{"crop_scale_min": 0.8, "scale": 2, "arch": "swinir", "norm": "layernorm", "head_dim": 16, "expert_mlp_ratio": 0.5, "residual_init": "none", "beta2": 0.99, "warmup_steps": 300}
Rows from block 7 of a small image super-resolution model, named by matrix and row number. Rows with one number within an expert belong to one neuron, the router's apart. Each number is 500 + 50 x the weight over its row's rms, rounded and kept within 0 to 999. All counts start at 0. Numbers have three digits each.
After each expert's rows are labels from the 100 images, of 14976, where the router gives the expert most weight on average: "strongest on" is what is common among them. Only what is clearly more common there than usual is listed. The data: rendered landscapes of hills, water and sky.
# router: router (model.blocks.7.mlp.router.weight, 32x64), inputs 0-63
# gate: expert gate (model.blocks.7.mlp.gate, 32x32x64), inputs 0-63
# up: expert up (model.blocks.7.mlp.up, 32x32x64), inputs 0-63
# down: expert down (model.blocks.7.mlp.down, 32x64x32, transposed), outputs 0-63

# expert 30
router.30:494546501443411463546526518565463576471455520458569466473474468547555464529546445528583485565563559530491604537455507551510409499516407563438472473474580551499521462501522516485590621538523555
gate.0:513503571439507434511442550524528466589540610493370459532503603531609489497543544494430531429446433499538562509555481543539439453479491516535407503523531519524431478447525507504473574490522433
up.0:562459446439457453457418557436439509506556464552500484486495553544502511500465560436480531536449571461441543429437378456480484520473552586409538482583520546460522577425488563527425549473527518
down.0:472470442534454529494496513506491537512459554546561478594585383552510494511524530416458505465511472568493462497603488504482509525596568548464545424464547574463442624475516437482481507447595444
gate.1:543532477528527501437464509520685521440589440417560492456451485643425458526465506562436507476490468525416517488529500514531480492537543480458396547526525549497477501443500494529494531554444526
up.1:486476509508489439511485469457356450525427463590400500583540503403584537472510456489542528570530622482503507519439489475467504455432425570580555478493454404500517520529486530454512514509528519
down.1:529504546481479579430502485479413486501538510533455486429484500461521513408455552498482581591448528578418510520538599521474513532558471533492480482478465571532617514550545454544471644498529584
gate.2:456557480443442488558552472515433451452466449481543502490538495580459543461542479516575495424471550421510519490406512590423586476482440548488483423489446447417489476516589541425431420440496463
up.2:515528455507433511572559422560399493537438491464526510560508487515469501438549403536629487503442573455562527462439508569452509580452443543429518444442435455483459518564535534476463495458559461
down.2:539451488561525500454520485513536552417551555492460543468650509446419447472538502478499353487553502441455531494482450499600462501507482492497532495474532577483432489552467459556380578514512470
strongest on: night; fog; dark volcanic rock

# expert 10
router.10:539480457537541534515455439462536545558546451472430452505501508462489459536551502568522475457551443479513572516473426414567319405535512478468435436501505521510493479505537526456483518517599607
gate.0:546454532447416573513459513413427508522523481464491596412509501604449539565483525496570506444572593498474472336535489505514471517539532471505453531457498584482540518435500468520473580470477512
up.0:485457565487416527516445536482432473493483451447462577379513531535454519558550541472521497451524630503449398387486518527525508489524521512562441507489484581474630524471411490518509494531540530
down.0:534541488511552518422624419516519474361526518481530453553539529509549435486474499577449458515511527450457483479559418558569520371521455431440501435504515522478485544471525544528595482547546508
gate.1:494562461499509487487475457486618517542562584473561412563478514496380502504470521451422461555520441524526673569552470511523492456572471490491533572607556499498485497464456490501508506516471532
up.1:520443548425482515495540527512399482455441432478449599452519458482638529494602444547539533454457492447478391452472561515489528584451552507529498460397493493462550490510524516500444517423536468
down.1:587522544495470478530438482454474628459488447402464538534545537582480500478527452458446571521478574519429478487496565583524552548535536456509449488550526540512583568381498439500548546584501505
gate.2:503450556530621530503552472560457527456444492594546460481490412431543486402506423566515531507498531518488504546512490427440481539444451452482522435406472406505427450572581531537441503480454491
up.2:501561482445437507484461587500551434476508472450436518437534540553499517544548571474483466462462472426469391465419588584561563475562545573522507479525442562513567564424445550455503461473558453
down.2:450502449573527474562537512549510421591514528557536492446511585475461444415509459548503426455497493493500573635530426416498450496467504618537533487458480475512444476574567520475487456475565440
strongest on: night; dark volcanic rock

# expert 9
router.9:498509421491447407512405508492465543556514573520478427531547519457528429579571540497557420549513499524412555491522459460507411428512535461512464518541513536527450583477422453621555472502428509
gate.0:553404540421514552490481518555560530470455556513486458493504500442625486506505642515558491421484480505423506467541571532494462524564583479488457533446514460511416443480443503508504614427491544
up.0:537464547485522544482479560557513532526478587540556485525489502479636447492454575547582484414506449515448536467525542507508482517516582433529458563450513450479374452467526470539537619418483562
down.0:535467510455448569522557500536460477533511484517506463570470450462495493508523490473559491627543409571552533495498527509408502501445517602424534474467593518396410392454484554437465444541460497
gate.1:539515484458416546534470445460518428578463519478428522541498563542529608553512433445370477444448592491562445495488434483573520485497437580454494516493509544497585573538486492418474496543555492
up.1:505563490469424528512510514524499476524446499444467513492580486464547520521615417479498446499404451452550466542436463563432563484440475564432534452487419489434444527538566548448427426471601448
down.1:534496575502500506532527524519471415512523375566414568496435460507574493482461425432455458561610461463460517532435513555518561480413469564418584503495559567469470440518505559433514511511485487
gate.2:512479500484554498512525529571505501489538505550574429454474548415605378502522543536561470395437418490563428553439543563521506473508553503523526477524525521454363473494508455463560492422494557
up.2:495479520488437420476499553485464526447455591479457506490431573581669499569431479456578519468562555565499482530518549460591502465513586469461525565406536528535514490517503466503531556445471511
down.2:366534487549530506513519512506584483516478500523511526495550473458623443426551524533542488461490466487472479611579549391425488500393499491413566485463461528555466440401496484471537476521487523
strongest on: noon; desert dunes

# expert 0
router.0:587579540476494429458467444510485467569479498568544558485452458426486467498521451504472392538510460460490626500481594544513502477553508429469449423486454593486563511531468400557482483536493587
gate.0:474570506386541489494475544552531537564514484523578507547513445543511502444524486535504542485420453447598486540472564577361545455556549442582482473417486505451446483476531497492470609472456450
up.0:421562463435501515482524558563520477444574476433567376477509479535512457487512518483392492470435438428530484552490565527438487520531453472616420481460475474450464571510595553452537482459453463
down.0:478532471497450468546481503464521502527492613464383561492546455565448529461424518427407480482517518500507392416498421448509550603511478460573503448557452487453531541505562443534543462519591475
gate.1:466480520533438532561439438491351516564539473503487504468441597551503536516470580478421465518538541527520567497533478573515486431491421505606460521478527587562576576530490504517537449577518544
up.1:497574475437551491456560601597559465532538556464528453522506494512500352519517439539578455528433397489522576584460512510422517495514471520431522487547481448426423463472537537476504466453498467
down.1:480579522473517589461424522470513414427498507487472607497417487434551530486465538502541529510553528522485602492531546465423445453427485596542547517498522589448493397458484547585519516568458482
gate.2:411629484477454426429583456516523536504455420440504424535484465593512561487509442510458517421502492466472560582504502468503486534412424550561563502450479456474540531562524536478408464447513470
up.2:537504500480554465354542493500586492537457437422542412533500521605533489537463438516431529446533429496399587466513441467443484502477483482513540523449469450452503514476605524471438423488482444
down.2:532502442471430477531428530526563576553466527625510564507553525576503459494429542474485527497504502483477472485520492432464600520430529559596472438610534569469443532441505486498535475470564389
strongest on: snowy peaks; noon

# expert 18
router.18:490585444405571527511517530485536539578516557583573534463499493651515526517555477478480476491634515479611499496463484416588434448423466464549540537503490508511516492542499529473556497512461499
gate.0:489494470481425409452413443480527514506467547401356457582482543590493513575491530408505549581506517487482598520482440521552515509456495522386502534508520524527561559503459460522522476565486486
up.0:507497533517645515518562556571523481475492532567586526441501474461567435434513454564572460413475391458593431495494557503472507479533545528588515492480502416490432428492524520456486475438515479
down.0:493465488448509521521448559496419477428452617496584511425454436408461557551482512488549532649530486455566493496519519473498442491469437473493453476472556422490496499474623546411519495465466492
gate.1:483572418589567435488541431508457507457580489536595400468493552470474569498475527444441472568524557518480483612498482444453518457497436521589466487556476512525529541562526493459550381529478508
up.1:548392558444410533482527564500528494535442536465493575387544476551414396509530475539564440451471557462510414415487490565476513561510534526479506499568449541441479468438441567456474536471495484
down.1:487491492453575496427461494460490421376519512530517478480487503492432537432483527432481426634611520433500503512527456521530488534457509501485529419556510425460558555486542610469613527476484485
gate.2:580506549493516506532499504462532502524457496556548487566480528445511463433491523552456437532524403548483691536446454475449497532386461478526501467517543374546466425520512516503511573436479509
up.2:422489475459484552486531475487480512466543561386459455438541501609486544593468505449512530476526557491547416511462554563485456491584485487462465491422487615478535641451427515484512450554486489
down.2:458464494559524545527519527545549528585494474504535547577579465460499384562520471525514511527523566464519433477512350485497474584558481586429470550492542483431386487500507547471581512501446449
strongest on: night; dark volcanic rock

# expert 5
router.5:491465577549535619424459533473490443525484510541449518437515498543457411443469438571555501514537484585536464485448470547472434545508483500498601432394396520497495554602532460474552506535487536
gate.0:482610421473504531463445485444580490457566524514498495559490543512415563509461629422413568527560499528424492547526537523524485429614522504520444519605540551519560539492476476528530544524498511
up.0:511395551464481472526577515578448465532479475475520494488549471517568466470564402577612444473448516483557516467460483515454532554404503536479580436435447456467394465498530556464442444452537458
down.0:557459582560510489590490486507381474515498497498496528421461523498539596514501437510575489419467487508506443437468468486516480434513467541459457419536474594540572600521434495485488468561406596
gate.1:547375569569544502573492475472370522538476526516498479527449455406559540468472441547494462572506476520513577454535464402476490556404436476469485495401538428562476450507481466505502506551483542
up.1:432613458427457496413479545532621451496528482484496549524528531558434502498532588479482523435497489500507433556446547596547533419570528559537504507586506579430503581452522513459498497453520448
down.1:497530530489590491447478507549584505494468464438438544509519486631437451398424465501410475498505573627527510458513422549529509540506503457573467434538430509430550514480479439481511544487465431
gate.2:541477520555569524557454503465390551530620516549537497513432490501547534418454562444471528548576477547476558573553470391453441515546415457556511539487571452568498502511445454544536535500455533
up.2:514499490498484462378481524516636502463454510478432559459481536475433462548497573455569437527494519495486399520508599621553492492511564518448480517629550550518493505425447494513555530525493524
down.2:600492544445450443432567577526489545470442532439509509478456550537439518437496595521524476570520435530509614450465480521475486599488519475611446396525516461556581495505500511463459493476473565
strongest on: night; dark volcanic rock

# expert 28
router.28:457513453442400569454486476530440481466511477455519555553432609507474523450529425610546489469526498569533501573488531510443579531396541517573542604496495527513495566538585541458455500455489548
gate.0:404507516568517552515606478521410497525486434589477450492504480366478603516487440497396499504496565577516482443508525527450495490437405468513564491529567480522530438526505431434464491528473543
up.0:496511470590503523509467530501577450428556519473577435571519449591472456552527541479526447479526476471499570536485567358542478397566514485408483497515432522474497535390430453455554501514491530
down.0:492431539458555554480493414459459522447486610452469546493450455506422531490485477441418541465493450513610599434588520497493532481481473527533470442521526526522479645521557542534577532554466469
gate.1:525488486530555429480509543484541410554553470500571488604586586594371540515533548474520506567480509454491529529467415507441532464554445571456537483527481579524466445561472467473454405525506501
up.1:458584450509482561466421506486551514470491556471526588526482459517555517619448519449518530465536408518524499465482544542596418399544499487480517551515547568575424525511438446521504600480455576
down.1:544504540464609465491467416450507575438510457466453538465526512525513529354541514470470494543584491526526558481459512466487590458500474546616475521422460492500602460524512525544403588509539488
gate.2:410599460541454523484482447487496491425484514449515577536459440441507579576460522503448544509472592550500439435548512467505531454449483515455452462477540456506452552669465470574424466533486506
up.2:508574515416500475463494507530665486511497504482556458366531470528479504591507583488497484438499376496530522524506561477502506429533613481481452518507500486458474523458481491484498632440503511
down.2:485542501442469457546527586427556544444498440446528592485500495451477511473445564485523583603500468492535578455537473594455530541533577533487554538542567442374557537503439536474458457431488514
strongest on: red mesas

# expert 17
router.17:460501432502472467379541541499448497531532499519450485519513485543544398562394478511597479576475525485426502450408470532520548534418408448534538415557473538518403528505539437447521493482542453
gate.0:478559467482419499556537380452439479473464463541489518425563558510446564459521510463464540506518604463437484462478448564442464538460468521493331469515482543496560585570500513489416526522514499
up.0:494580493516463509558551401406421421514517465575604441484519538511441594487564561459474545484547531472476493491477457613402499504446452526498359464498484488460501529520520521536487539520545496
down.0:568538484507530480476618493552465499457485468433513519399448588477493523412549412561529543573472454541473516518562464443496521591511514424464474496416528395479503456503515598485492469566454568
gate.1:491644435458519524421481387388535469516527459490530430528526522521436539472534448433421429539471581416485523476528418515457566481490469566411452492545471544528537531515492482509453486521532464
up.1:499531393511441559503489445465401483531519503509441476520543507485523531442525395501460441546460498435523596527485439536433510485409395548370491459545508474453432504520540526483444497504589437
down.1:540470410421584490511569518500532513424464461498494527459417531525484501505574402418594505559493449531477496529466464426442538486566505453471468483520520456471422410557560573509417427476421505
gate.2:557424488511523505475526515558525511575472545487434481497513476514589434541512343544533446470424439496537628465502478498494510475453538498444519509508555385562436412466513457467478557419518525
up.2:535481543533475536507431496466502536551504550527401479426416514582578520547435421486484476416579452553521581412564512554530457503518589456443498568481531449561454472446489421499515581470522537
down.2:531454526546542549559527518427422526562535471517422473455502444542548511454528514589443522532501580475423533467539492480449593567387463416480509527571419502449512570468440501556507505586572477
strongest on: night; dark volcanic rock

# expert 23
router.23:567516562517532499529519392357559472517566475414490529552459428455435522533466512530475419518489627461458542576523459477544512516524544479504485471512547481554513533410557551517449485434572550
gate.0:484506463551434390485424444433492503449529375489423555539439490593432513552473543459441568564554585548447456465540491523542471536556539478527505528447528508497591552484488473522572448530453531
up.0:466518427542435416514400457453468514444546368493412525553464504584466529547456579463472572569583571495400487462519497481492492533558461495468505535430493513525589541491495485539566463515457484
down.0:497550537508455514423435483558558521531466460443470363546542478578443502441500547419443574538543602483566506478421423514546562561529489515520528444582525539476531597510492532438537479498458497
gate.1:470565480553543460483497535465514475532528490544538674463540520452477427495532539487548514468500521406558451515424562462486476429506442640533464489448451507501452503438497474412451489567581513
up.1:419589481420484551525532491545610524461421520452505534520511444501601543507539516587476562418480443507477579554500475520534517531498562455401562424515517449443453497463522551555437502409464498
down.1:409470504489613492574499532577597434486496499514604428560551493500525468517448447548441457573466493412541560506562533432520461498538516555541505442409506449500399489457573555472516483500484496
gate.2:522522517543533505404526418424554446554568440459573491630544553538448455515487466486442512570544528508475513511484519484505554530398428557517478537506487495495540461578460464470427374548550447
up.2:504564428449456590510477517508501511517425582491512556407480482593575536500404520482535523420533438514493543390540569574512459452608554467439494541465546518551456482475493488505491603468501525
down.2:517525453501495558515494560435558484465493485606508449459514518528477493543466434452451538545430438445467524564557560520454405398542613496562572510481547385469499404491571475460456513482465492
strongest on: night; fog; dark volcanic rock

# expert 12
router.12:467604538420521503504582484574420494508503542441507563461497466463506455497393460415591518492452572507459476413499452514464585527469541499501521541454460478468450502556571589508520421553530408
gate.0:557474555581521456491492512538553553539482498514441451554463490472465433429461397525556492547510366552542530558524447456491468486477496466449564521583550400543432372489521511546505526557441518
up.0:537489536554582447487552536525521542552529501502442481562454468481456447412467388526513494523517434559554522563558448422464459532471522470424531516608543407484407401451527538530504491508456582
down.0:494449506481529428425515555507561525545464431370477465497360512608504522439543560546508520432465475451497504488587497510478491537572602411494535539514483481449517479466472473503525506520426595
gate.1:549406558421467511460483422555548464553414477539493554436555521584487484499503482549470417481390555527480483428436493493425481533450549512598495526440435487473478474506509572461415472544575463
up.1:515421505480401532510505447487439475582415471550440648417582521500518522484539460507519469535454524449460548496414464550421535507468483595521454490496447444488459513555491553451438530442573475
down.1:516525489487473480517545422448472563481534434436434479544405506501524570462607494532579522465547517456425369521542509434498410558538544443421514581457479528484466541533499513526489582583472470
gate.2:451566503574546506499593501490472564437545536652481426539453462413598475531507529462532462491583476577500512604546527427445504537514519528505550520491524398526540452494530493535502501438468554
up.2:459625466610569525556486488437472537436555531577487417496506480393579549506537553487478533491583439566457545582544508427510467540489441454495542482529538419513461443569516528536505504509472469
down.2:523485502461581469480515377579553540475550518438449480480422510470543558485537499640542515517452461417468427503546558525469465506548502383447553493545530477491552561538425522433560524507474555
strongest on: night; dark volcanic rock

# expert 15
router.15:526562463421474482510498484459487545573491482540437467468533538578588470518444438504535426485429520426601523459503592483503537389514483415476499521547449467456523549524505604560594447522466561
gate.0:470526513507477512439490561532589514493580581503581496460451497448483450543444570467441451416446420565526482468532535523555441468564586490497443605555479571514437531439446523558543563492466572
up.0:480573500494565527487496534502619557456493559457595548487465474534567485592515541456510412381506463523559478444533554541560493481576588464526489537451512608482448463439428489510491538476435495
down.0:454555584452539386508483519495459436480506496561502529534534458473554468516560389535481505505496440558540483521536490407597489437605502524432550543437617479464484410501539476464535486572518466
gate.1:431530439439456615589432545436519536552521531560498574474446516547503553549430562421468490421554511526532521436544556582549462443574545472522455557478568513516496567504436463503522536527482564
up.1:466521447481451571527404516430487537523501508520505587483439552537517547565458583431492511465593529539518460484551531564571439450575528446569448556494548556558545522530416427529599551531474537
down.1:449523495526538541541473517543501502451413474531479452583452387493531522550559462417485576547506470539483432533512594450596528504467588397396515553412504580483504488515441512520478539532447503
gate.2:528572474552462491458516472446501526476561480519481512490431500577541603580437584451413547482532523552449526488558546516574466515525532423454472555543556585558600517527466464537557554584452566
up.2:507591448526458488471482460491501565463517468511461532493423532557522579622459613468409531501570571547455526451545562520558452487513564425446476556543532596549527506513448488532541525581474553
down.2:549484552525488492478494530479504442398451482485553497521513343468443531539486511517518476546498441605436471548581576363501546491546541517442452561510580477574488443519458484523489523510527410
strongest on: night; dark volcanic rock

# expert 8
router.8:579462496488529489499483600494496498573469495498479491421514523453508543511492567485399531593471449470515547566625532418445481546592459487469565490537523501569491467401466593555458585474518547
gate.0:491459526445475551508585552582573540474464506419503464472466438532496455513429409579483491516370431533451570473518532491473454559488554459432509534539545488433449468457566536510421566413463524
up.0:528479547433486535459539549590598522478432501411513465478462438524553454476509444630516546428379439498446544477506521489511482622507583455458522507529494482472457484434526534509446552431466478
down.0:495493503532535550524462458431467528535502460591410443511602485476517501585408474541619457525464534503539413509414471520433482444457576499487486471391457498435533594537503494520532518584519473
gate.1:469604386527489475553434454477438424569500540502550485583567586497534489518540517429527495463461464467564563531454480573485528423480414557456460535575511492515455527498489455439552416543552444
up.1:449545486553481561520544486404498520401525445507426572462456436448522540487471534552417557592629543557447471502576487478554441534460528441501591496479526501540572487510518537515502515546430571
down.1:523545490513557516514587496440437505429511525435457565431476408519562491416497487504491497491533610535453466619496423509433519523438430459510465435542407589469526482451599497471513509542464475
gate.2:460516401416411473483512472420503421510449500446425537443582567535534575532572517494524540462501567445461500479418535535472513480446514559524466438472459511464556589598436510466485508510584437
up.2:522499432476420515562470451436450495573472501533436535457517534543635536576508464496550606360510478464460552404465542551493484423509524544459414523498487491522493597518487479472527534490552484
down.2:502414590537436487594525515500465465442497513547559441456586518490486639571483499466458505514436407514504529417447535463459533473473441452537496504474573420482497554563569449509465488506589551
strongest on: night; dark volcanic rock

# expert 13
router.13:525517620511609524409542520506522438378513506444528541425534473553493455491456439422486520445543473555517489467488395445448423577510522490424474466515527494543527503482540511535502590412474535
gate.0:526489453597558608494516504449501540458497543546422446518458506486507448533460430476480418558591551584496525483597581488495401598440440491474500519546522552508441510519533558530521554452510579
up.0:508554471522485550502438470472398517554548519553541513543492491389543537571425455412443543454516444543532562505495523549432447483590430513438364517499523464601483497523482486558521513562448529
down.0:480506494463455475446541480480521491556518455524476560592473491583505482364557566448619429584461603518594469491529495532470488472558550468515566522494441546448479456492480523584495457522542418
gate.1:461524501500444559564526469385440428448510448494535487435482498515486526461524505460502444539524586485476494512519469578499486483559397458593469498535537608480572582586422572513507460613510512
up.1:413476510498489543567475464431421444429496500416502486511568441494429537510459562493532504506526575462426481434482454511413595507504452566586528419528473551464544541568448481520434409517582488
down.1:524443541410516525626501539488504484432457563517505427538623510535473486480499426538486503542410463528601540446460564521378451539504511522452571503490481531542481426588545459512507488558467491
gate.2:457512395460442482518497511482510393584456501548497424543553539483504516553503515454447540507499526440553573598458597569518559478501508563509458512512415511518501531576585501394475482467564412
up.2:452440416492515480506499514522381425553524471505484443533497548481483533476526545465629482473496507460503530606510534638471511469480446560486601508493450438500527511521620508476489383503526515
down.2:477506486476544452530471463489569554443482434526580332468583576516542526505484571493606552530512489417564544538420519509561583537483502447492482562457523533500455510557513538400514533469511491
strongest on: night; dark volcanic rock

# expert 20
router.20:545511548441542491490522495451536482458508405532430507480563549482455540562454484550542428520515485571425398476545568541614375412557518518523537414468453528534531461565502547534463557455519484
gate.0:469505506556511407513532545603596455448462529420567458442556490526447496455503506443472404512512544444418556423476484494457429475446544558557498483501505438465534589447499524461455381532479466
up.0:531404540490528520503452542539486513550445437496441482573473429435612473482525512523538539439506452529528572517549457520458473539534528479475537520437546437500455332555517512532496627449436505
down.0:590495456514509479482491543411450502570488516418413495537498522539406383466434544482482502387470504521491537472461559541398488538533605525436532565465453608540548510482511544496502492533518553
gate.1:552537489563495487536457548444420519495580531573392551458439468481460528495438492454538558568551511544434437426575533475471454455569481486415494560524538557593542540491484421512548527577445538
up.1:519521480599464524507419518449394505515578554582430523441459499472495566545468465428552533576549499538413454374543532475455444449546486492424498529549525491568533552442481458551535492554487546
down.1:414585498539407497538468402490462470461495554558539558549528503549546595539496564488489568489480502394455418545491542439459500489423498450464477588576500522485541501507539455552464514509623462
gate.2:494554462537487521540426454448426532562521557581442529577483575481584545536467558426476536461543561534524541486552500523517475428566422483429478538515525560563524532518436409541611527574505539
up.2:508552449554483520541432497444433550593489522567451518540484549470550562552456556405509529470552554518508569458538526533551503432528440466463444522473557545580524547503444421552576582594457562
down.2:476566474542445469522507520539431459499391613586492524550540497509526496583499535503481532537466465531497426666505486467508492485387519425517524570562503458456510510543423497484546476497558418
strongest on: night; dark volcanic rock

# expert 3
router.3:579500479540531516471505545432522519550476445610461524449507505494499407532562455458562516505494441505487562526532544529479390363522456469508488452448538558547536513509457448553477475525337458
gate.0:476513504523530496501465542544521529401495470406511553572495377454585436473508489507558523423462449524460570488558489503471492567584592469410558540434483504488432442477585495591485500424514508
up.0:474479477483551544490520584519542572472484507472495550546514398440586506483445481508531523398495432562446507459526472448484486535593558507388569542454485426483420417445603490538480535425493526
down.0:510396526526560492415494421483490547470565505422420462506415598594514466510525491484501563531563571506507454525508516544585574498451488371460434442537505541541486487578476510504537580489534497
gate.1:577548433502490551509453520441472525489620575543464561503438479484573594496454507425560580461549422520492545447521553461484478476612543487423492530513567526585466496443501439549494556533496555
up.1:454450559467520494496575496588555476520428450424494477503538515499430415442553523555440414568433593478501457540447485477524512499368485554570495444498429481413522471553516558425454478491533495
down.1:519570430485531480569476463543472489521482539511567545391534549469532516479470541548544504410460390411478422507545546394477490429594487606491546517487563466497509539551533525535484424563512452
gate.2:467447587544550552566551502522610461510428425482538469519463531468403459431497524518380524526458544533444550558544364518511507499421448449502504523542529530489516452583469504568477440489479520
up.2:456455487473500455387530460459450504527453435485507474436554501568445476474537384552541510458502546435465498525413481553394531500432486560559556451481483552397540552539577532446462447438540484
down.2:507502501414431463497530533458592532524487453468494434546486473532535489542494521501457441511439499600572562507489363602477525542472561437508504503560431472465569460524487453580410569407496527
strongest on: snowy peaks

# expert 29
router.29:486480398461450436586520506502480486481437416488456595502375584421559478408554505590580548505529520522504502471411552539512440493424501510560524536559509466465537488508487481473496535556495423
gate.0:547502479522424535597462443395400497632468538555399465508518572508597550533498478455506567472491503479524571483504444530404502475445423503414512500522506470535513488519453466520534563511567518
up.0:497413558603575536542492540443491566539478530548530484499443526479529536487424522502452476486577536592541532477551562536555443463511495420516488586513595566588505457484411465521546583519451570
down.0:556465515422455530521500568476516557564396590505555497441456499412474419566505568534585411533559370540550530491473473501495536564501460538472467572573508520456467444488493509478419522546493491
gate.1:479533569492547525453638483585546534480490538556602471521531490422444455472522533558441475513415509539468434584527450498456496522446455462575427476573486451432431493565543537534426468482462485
up.1:558452540571523553533455529426374540556448471546505507486441541479496524522434472483492482491582473510461538402593579557509478482435559434491457587449538495555468448467442425537524564483451575
down.1:530402532541489490475508504391480458572516470532455510537384582550552479411501492440363516556505528541515518460470492560450573498538472426458497437512485575529545523515491530574552467416446471
gate.2:596375608575515515527497496433464513498523497532559478470434520444400477527506623498534413541517565526457519526523477437508456536468560529479469505568527533503502454431392487530548576531526526
up.2:494605351462430464460491484465486438555452527522473489504547570562620561506547497460481539483476474472472503533491480461563556445529466600452565562455481539477421564509534444409466500491543523
down.2:548543519590548494479495472503515548549393532464411511517409453519520418482564498533490420594605493520539509496472545416508524444503480428407475500509520564451375470480446580520479477529472482
strongest on: sunset; red mesas; snowy peaks